{"model": "masked image model", "dataset": "views of escape-time and Newton fractals", "train_examples": 72500, "image_size": 48, "crop_scale_min": 1, "horizontal_flip": true, "color_jitter": 0.1, "method": "mae", "mask_ratio": 0.6, "loss": "mse", "encoder_arch": "vit", "encoder_norm": "layernorm", "encoder_norm_position": "res_post", "encoder_activation": "gelu_tanh", "encoder_mlp_ratio": 3, "encoder_head_dim": 32, "encoder_fused_qkv": false, "encoder_bias": "none", "encoder_qk_norm": false, "encoder_parallel_block": false, "encoder_inner_norm": false, "encoder_patch_size": [4, 4], "encoder_layers": 8, "encoder_width": 160, "encoder_positions": "learned", "decoder_width": 192, "norm_pix_loss": false, "decoder_layers": 2, "init": "trunc_normal_002", "optimizer": "adamw", "lr": 0.0022, "beta1": 0.95, "beta2": 0.95, "eps": 1e-10, "grad_clip": 5.0, "steps": 39300, "batch_size": 64, "epochs": 34.7, "lr_schedule": "cosine", "final_lr_fraction": 0.01, "warmup_steps": 780, "weight_decay": 0.1}
Rows from block 7 of the encoder of a small masked image model, named by matrix and row number. Rows with one number belong to one neuron. Each number is 128 + 24 x the weight over its row's rms, rounded and kept within 0 to 255. All counts start at 0. Numbers have three digits each. After the name is the row's rms in percent of the matrix's.
After each neuron's rows are labels from the 100 images, of 14976, where the neuron reaches its highest value: "patch colour" is the nearest of a few named colours to the mean colour under the peak. Only what is clearly more common there than usual is listed. The data: views of escape-time and Newton fractals. In brackets: how many of the 100, against the usual share in percent.
# fc1: MLP up (encoder.blocks.7.mlp.fc1.weight, 480x160), inputs 0-159
# fc2: MLP down (encoder.blocks.7.mlp.fc2.weight, 160x480, transposed), outputs 0-159

fc1.171 148:161144157136126168131159081167136127116121115108126088081097152152095159152115147154112129147162188076106100115127115124162102159186141128149151084131081101153147152131121126124119143127092146123128182117140133111122108121122104124161122131139137120118103117128095118150078103123125138164137122138148121144132147135121099089138111146083109124141117140102157100099142106154135126138116088116135082090107126117114120105159064115140158144131151090132135120137150136114122130049130129
fc2.171 173:126134144140131109136125139144166126151170147135118088144135149138130141153126136121138158162167139174164140148153123143167136101137138147156151140101129106153166166154104154141146143112164165078138162129120144141139143154136129140144161155163153126152131164090144124102101163093145156175145131149137143140152143111156146158137120137082107099157156161148132083156125145105125145137121120139122173138067150122107144156147154051103110143111159156155132132135119150132131159161182140
patch colour: brown (54 vs 24.4)

fc1.376 136:136136120104121185136148089167141144159134115096099098114111140152114120144122157129104107131127177099120115107123139134176094153174143130139144139103083128173161130127106131101134159103092128100112150116138111116148118144121120095169126131148132122136130162120120133123105094138149134175127126166126136114140115119146105130135106184108088114135119139061109096084139126160123135103118126118144057086089122150076171108122103136148162130134151115137126091148165139123102153079108124
fc2.376 119:138111124143105109140109123118134128125149126124099121124137128115095121127130122113126174142165148151124142115186129144161132083136129111117139123068110120139143160130151118136127133103163136080122225095086176120132057130123093118133142123128135101148136109107129092065082150072127127156112123124111129140169156119132151131135103100093080085119129150095092147141140141107127156137116110114119138113085106136112155112117120098120137156123163132117114096133079137141106155133113131
patch colour: grey (70 vs 15.5)

fc1.463 219:118161131136115141170080113133148129200135117132143121117174081048144096153145142121134123116138126119139141101162150151119119119146102128091087170124173130138146165112135145106163168151122107125099115175107097117118134087078136094171128141122141154119135155124135134137112137191141119136152134175098122145138109103138125137175120123136089127104103118130118112141119135158118095130127131153129098138118145125083111073080164167124130121126123123155135177130112134134119137136120121
fc2.463 136:145164148122114135117092109111133129102160139122112102122107121120123119138138119118168117140161145127201156113161107128120127154142120119115123124140114116162136145119087108144117120098149144125114071121122104113123127119113088114133141146187110112133102119124138117089110126060119121164113124122114120146205145156138132078121126134043064131123117123150117105115046127149158093124131137111119118113090108129114109112120117114086081142112147132123122122129154131121135133149181119
patch colour: grey (46 vs 15.5)

fc1.267 219:108148158054156123110158134099035131095133141078117119155099137174129151106129121110117149148148105127130133101130137139151136113128157132154145111128114121112142192129141120130147093110139132125144126123156173147203133158138150144129148132147114138136118179087125146143122151120116138125130131102129095079134126112141123146138135133130151134138141126144152136092131133140123122060134144095129171120047109201108150170116121137137117125141123135112118132140126120152148136127131135
fc2.267 300:135071124135140134131140098133126165131099136146119141138136139137093135125082133135109098136100180101101102133089126137130129181147134135139138129080137146151126112134161139083134136148077138131120143131147155139140157131127152134131067090113133132113168133122109140156149143176139137185115135134141134119105147078121096139134142204166170140137139099073136132128160104109130165144139123135133080138150127146086133132136125106140147095167100096135135129148142119132068091086123138
patch colour: white (41 vs 2.8); cyan (26 vs 3.1)

fc1.133 162:154108107131136098114136166143138131151126113117136102131124130113097111127121111131097112128119134132170106121130113145151135119147175136152110089099108128105128135129085147153121118174112104125130144110182085146135109065139115118154138140156124174138148113071135206188129128099146141134165122111157118178102100109143128095115134135096129101176103131079181143134148123133127090133103127136141104126143137128158106077104110162155127131136148162112145133109144128145102150071105121
fc2.133 214:139122116128130070123123147135110108163058127129099186126129122125128116088107122120163153106118095157114116126165097124118108102139128125159128117102141141127128140131178114140121121129136094106134139134113125125127087128128139140091147108125125169132133142137133123030090100078132126108096130132151113166166103138118150123130125112149073099135098184102126138158111145111107169128076085134146158135106142120173190139125112105112128165103137122104126128090116132137138140129110125
patch colour: blue (33 vs 5.7)

fc1.395 212:122125093114147092133118215177136130123128125124105104161098142144121116093117121093127127116105090144131133087101130130118191094059171132137144138108119134098142091115107082137163109135114123125112114146147146131147130095143141141079144115149134095146158108129139118168196152080121128102146136082148098163111112109133145142143123110138110129122129109123141136110128130117125098119132138096133170150137123143166150112116159082126125126121119145131139169099182123169109124151145107
fc2.395 210:143122196124122150115128097114120154111109139119154152122115119119110119111094119120127130147132174093118121112128121120134138239190125121113120116124126155120114117117143111106119119115087109166136070109117133115123139118122126122142081103115112122113193117130105120125118142135120120183136119118119123092136156107123106172122163214127125186121117123123123159121113119131127121123177144113120103116173107123109121111122124159125129099179104120121124125181123111124124109100093123
patch colour: pink (28 vs 8.3)

fc1.285 196:128114123060167144109156122126157113095132125061131140158093161162109129113104129084122111126132151144133119096132157133127132149122191141137154105108110175114147075140091121128139124130098097113090126124168166153191129169175106113130138127142120100118142107152123132132139104088125149134146117090134107093146145100132121124153129116083073106146142128130118116145131122154086108070132106087164133102158110188149148140116158125135131123135101124123118112140124116135119144142126112
fc2.285 181:164145179134129142132127150130095173137111134142108128141123136138110135102096141136100135168100159106122102125121147131123185200155127134133140126144152118146122108137113139120128139163110064193164140154141131134139105139144128134119119111100136148127181114112124138138184133121143139148081139140139133180152160143120110142134172212134105185134128145116144186130162109122145101139139161127146129130149131138169126128136106163145159120152131114134136118142109114145136091106082136
patch colour: pink (60 vs 8.3); white (34 vs 2.8)

fc1.184 149:122138108113130153096136115183134129101141087094111091124129119176099119149108133136108116117130171076148095123146097172161091145175155151117109149081084117162140164135114124100117138131072145109150153113134114123140106113121133138172108114138122135127130156123131158161101111135146150152110110165136107169136110129152129096140134189110093109159117156089137090128146120155104123120095121140151063099091130134103116107105110130145149131137155127132142106140176131128120128077096133
fc2.184 182:134099110139141111146118138154149128165127117149087134162152150131111156130110155136129156094150111171123147132150146150156121094118139141155167132074129104110165144155168151118151155134146153090122202108140122157142083150143145144156129119111145126141145150122145133101090147085152161142138142149160141132152121122130154139151084121127075083154153180088132128165147125103130161139113121154154158150096162130082187152142127073117120118121145139140137143123121124155098139149147138
patch colour: blue (39 vs 5.7)

fc1.81 146:158140093088115177158131117183139120128132141107109121152138113129082143133130149132108144109107173107157112125058129144115113148193139117115146100130116145145116144126170173095103121145123132156115137109098081119183118120094129159167104131113128155129136104092125098114128152129143129161129115149127135161113138142127124127153160159170159103106133131117179154116137123102144129097126157142082076138132125169130146134099132178145123121122178147109161140141161137093093132136120105
fc2.81 143:132111161139123104113134121148113167128126126135156162117129141158144151150128144136060108206139145099113107142137110131120142163127152139147134147133135119101162105126142119105141138153099084152159143155138160155135119134133131140138105104114139141107132130150110149074158088092129130132174148118150129089171162063101085121149160153117112186141146156137144123146152090129132123126173119154144122143148174130144128135144158117179134085139079088128146147153094114161115112130126136
patch colour: grey (44 vs 15.5); pink (40 vs 8.3)

fc1.322 233:104103105109140130120151123202109165115123128109097063141085139141119117110129128138129136141119137091158129099050121128140148133123137123158130117120118133145109119123121078116145123140121126136128134112127162107147137100164155151099123125148143096145146121128147106180142132088111115146120129104135120144100124118128126130131125148155167112138129114096165082076126127125135123111129103101141140108110116145132129084117104047125126120128132129125120167122217141150089112067173136
fc2.322 285:154089180127125147126123116117118155116130135126150130125119127122101121111094123119121119147119157078128114117124127126120148232166122123118127118137123155113121126120104125090123125121078100180141104124120133118127143131125124118133058081144122117108200116131102120131149133128127124172143125123125126097129153097116107165126172193135129206123119130116125147118106105138126110128169149117123098115147121129121115121126122134133141081192071119125124117179127107121121105087116126
patch colour: grey (55 vs 15.5)

fc1.132 161:119155126093149121166143124129136124150102149088107095084147170101128120139144117146136161108150125114145143124098115125136139092129124129129140114152126123155106149124157147143096100154139147119134131171131093137167127092120088125103163156130132103145118069147150079142119153147126148117127107120160113164139124157137147087174126071161144116142157155139168150090121140113173153088119108135055144129104140168178145150123113131116092157137170140142105135115173144088151128115119137
fc2.132 115:119171120138132155137115048131161131127127113127102188142137140140109139149103139141151120103078157126066102145159134136099111202167144134141137134129133134138155166136162136117145139126091082132089138138111129124136103137137138137160104131118136136088108153125103125102119114115133137184127133135133132113081131120110084113136116197127125128144140124137132108142143084150111134131127120137121069138079107126072134141135146150088125129142121107142137142149075110130073120157116134
patch colour: white (57 vs 2.8)

fc1.291 215:128138138049135126118186118106021136106125138072095133147104127172130134094123111121128122121157112132119130113121122151117131114113120131146141114132103121133122198134146139140119086112133152128125130127151140136208128155155149133104127133149106142126117172112122135135129127122091146116124126106139113114134135112140133109126125105138177124149158132148142148089127120117127134049132142105109155124090127205137156166124114134126115140119138123116094098130120107124142116106116174
fc2.291 279:150093127118115146121150104112133162126125123115135127114110116111099113110090116113105103144093183091122100113099123116141118190153114116108113106098115161147113169113154122078113116123085118151117153124117155110117139106123139118113083095122117114119133111084108114147152134146116114181112115114112120110111139098105091151119142203162178144112113142068115098109161111106126135119157134111109081114089101118101112113117123089135144102155104085112118104162131124114070110100144115
patch colour: white (41 vs 2.8); pink (32 vs 8.3)

fc1.473 156:153117110130131101108138168157150127150130108115139098130125137122088124129107108134098114124118145132163106122138100138148121121149168137158114099094105131108136132131076148158118127167107108118123142114173089148129108064136114108152131130165121172141146113081137205181134122107146141144166125118161115176105107108139130090126128134090110092156101127070165132134148126145116085133103121138143095120132141127158119077100117161155133124141154154119141120113152124136082148069104112
fc2.473 225:144120118135134080127111154137120113167063118134094177122130131128122120088104129120157158103124099159110129129159107131128111096141135134159139111086142149126135146132168126138129130133138104102127152140115118126135076137131147150106146110127128169136139149135144121039094119062142132121110127139153121169169108138121159127137120115152071097134097186103122131163124149109109163133078091136151157140100150120168194144135114094114127171113138133113127139091116133140131150136129130
patch colour: grey (36 vs 15.5); blue (28 vs 5.7)

fc1.470 166:155113102125135094104135167148133129144132118116131098130125134122100115125116108135099105127118134134168102121125110150147136117151174136151118092106106129107126148129087141156128116178112111128133144110182090142142109059141123122164140135153125179134146111069137204187131129103143137132171123109151122180100104108140128092126138133100135103167102136080184140133148119142115087129103131130141107131141134132154115071103111155154128132136149152111143130111145130142104142067107112
fc2.470 246:136123119132136070125116147140121109164059120143097186131140134134130132103113124129158152101118093165110123136154100128113103106130133130165136127100145128119132132136186127146136136148144099116139137153127135131137100132131151143101151116122140176127121150145134131035098114076138131111096132138159120167170104137114151122144117115153078102135109181113126129164110143110112176138080087144149163141104143126169195151134128097114132168099144125118132138092119140147135130145115132
patch colour: blue (33 vs 5.7)

fc1.125 224:133126122116104132170060129112131120184171133140119108108161122048135119158137138136130123137148129135116126137178112102136120107150095114108135174119190139138156156122136143123184144136143141124106125183078112124137127116096125084151129135129133158136129145109140120136102093172164109143149170155104168109108114114124121146130130123121120116086088167117100114136125129182166106104127118160129126159103136152088100087139147162128120121121136118130101176128108135150125129115132101
fc2.125 154:128136154125138130141161103135144116140105114130154092126144135125113131128097131136147097149117157111173103137144136129113125170131122126134122135110150123155117170131078149113132131158116113126130056170139150136124084147141177135126105102184141144122111142095108129084133070113133127136120124129139129098165124124108098091127129138162110153127135193115140079132088111201090136125141133137136096140072122123134122146126133088113134127141100090127128125126188104120117117107207132
patch colour: grey (40 vs 15.5); pink (38 vs 8.3)

fc1.122 221:087135145086114113122199137094091122124113138100110116127127122148127143116130117112124138137144110118151139116115116185125146108118088122156095106127131120126148185136156138134101106157112111114118133141150137161167130135147149155096138143116118128140153104126155099147136125120052142125123105088127111134176128124150135107134121096150155126157141108157161155085128126119127148087110129103080152101074128165126153193090124148130085111126108146139116129125147128112142120107106213
fc2.122 275:156054180124129114129134148121104200140133145125118135126125122129113128132147130124113138178088152102121140129081118133145146181152124126132124124121119132120122061127131135117120127133129165169190155128138109131125183139113118129119105122129125131139188114161134134159173142189131127178134139132112123109099183101136130172127155208134135160124132104102126126120148147097140147126153146125122150124155142130122114120129117101132117117158100132133121133160164160130104089103150134
patch colour: white (57 vs 2.8)

fc1.425 220:128128124134147132074172149138092127057128124130111133154065142191130149073116118104142129135122123117128135123106101111116142139109150136142148100117101127132115120136124094117151112093119138125121113103168213107118142164183172147126109137154115108133151161131147145139152134047115134127125133072136124128115129126141136150083123156116168122141138117134127100137117133147091114134121121101187128110110124117104133153151105077115120112124132133080120101120145113163116129112152129
fc2.425 185:154141166133133149134129110138154146135151125130192117134135134136121137147086135137108116144107170103171079140163129134131136235175138135140135133138129169116139130136101134115137135116091114185132088131126111135133129130136117136133105102170138134090125147127074132102150106097134135140142135136135133105163148117073076177134169170097091175135137133130128096135090103151133118131181143141129104139156141129179142140134136138135110135148108101134132141162126098135136106142141133
patch colour: brown (52 vs 24.4)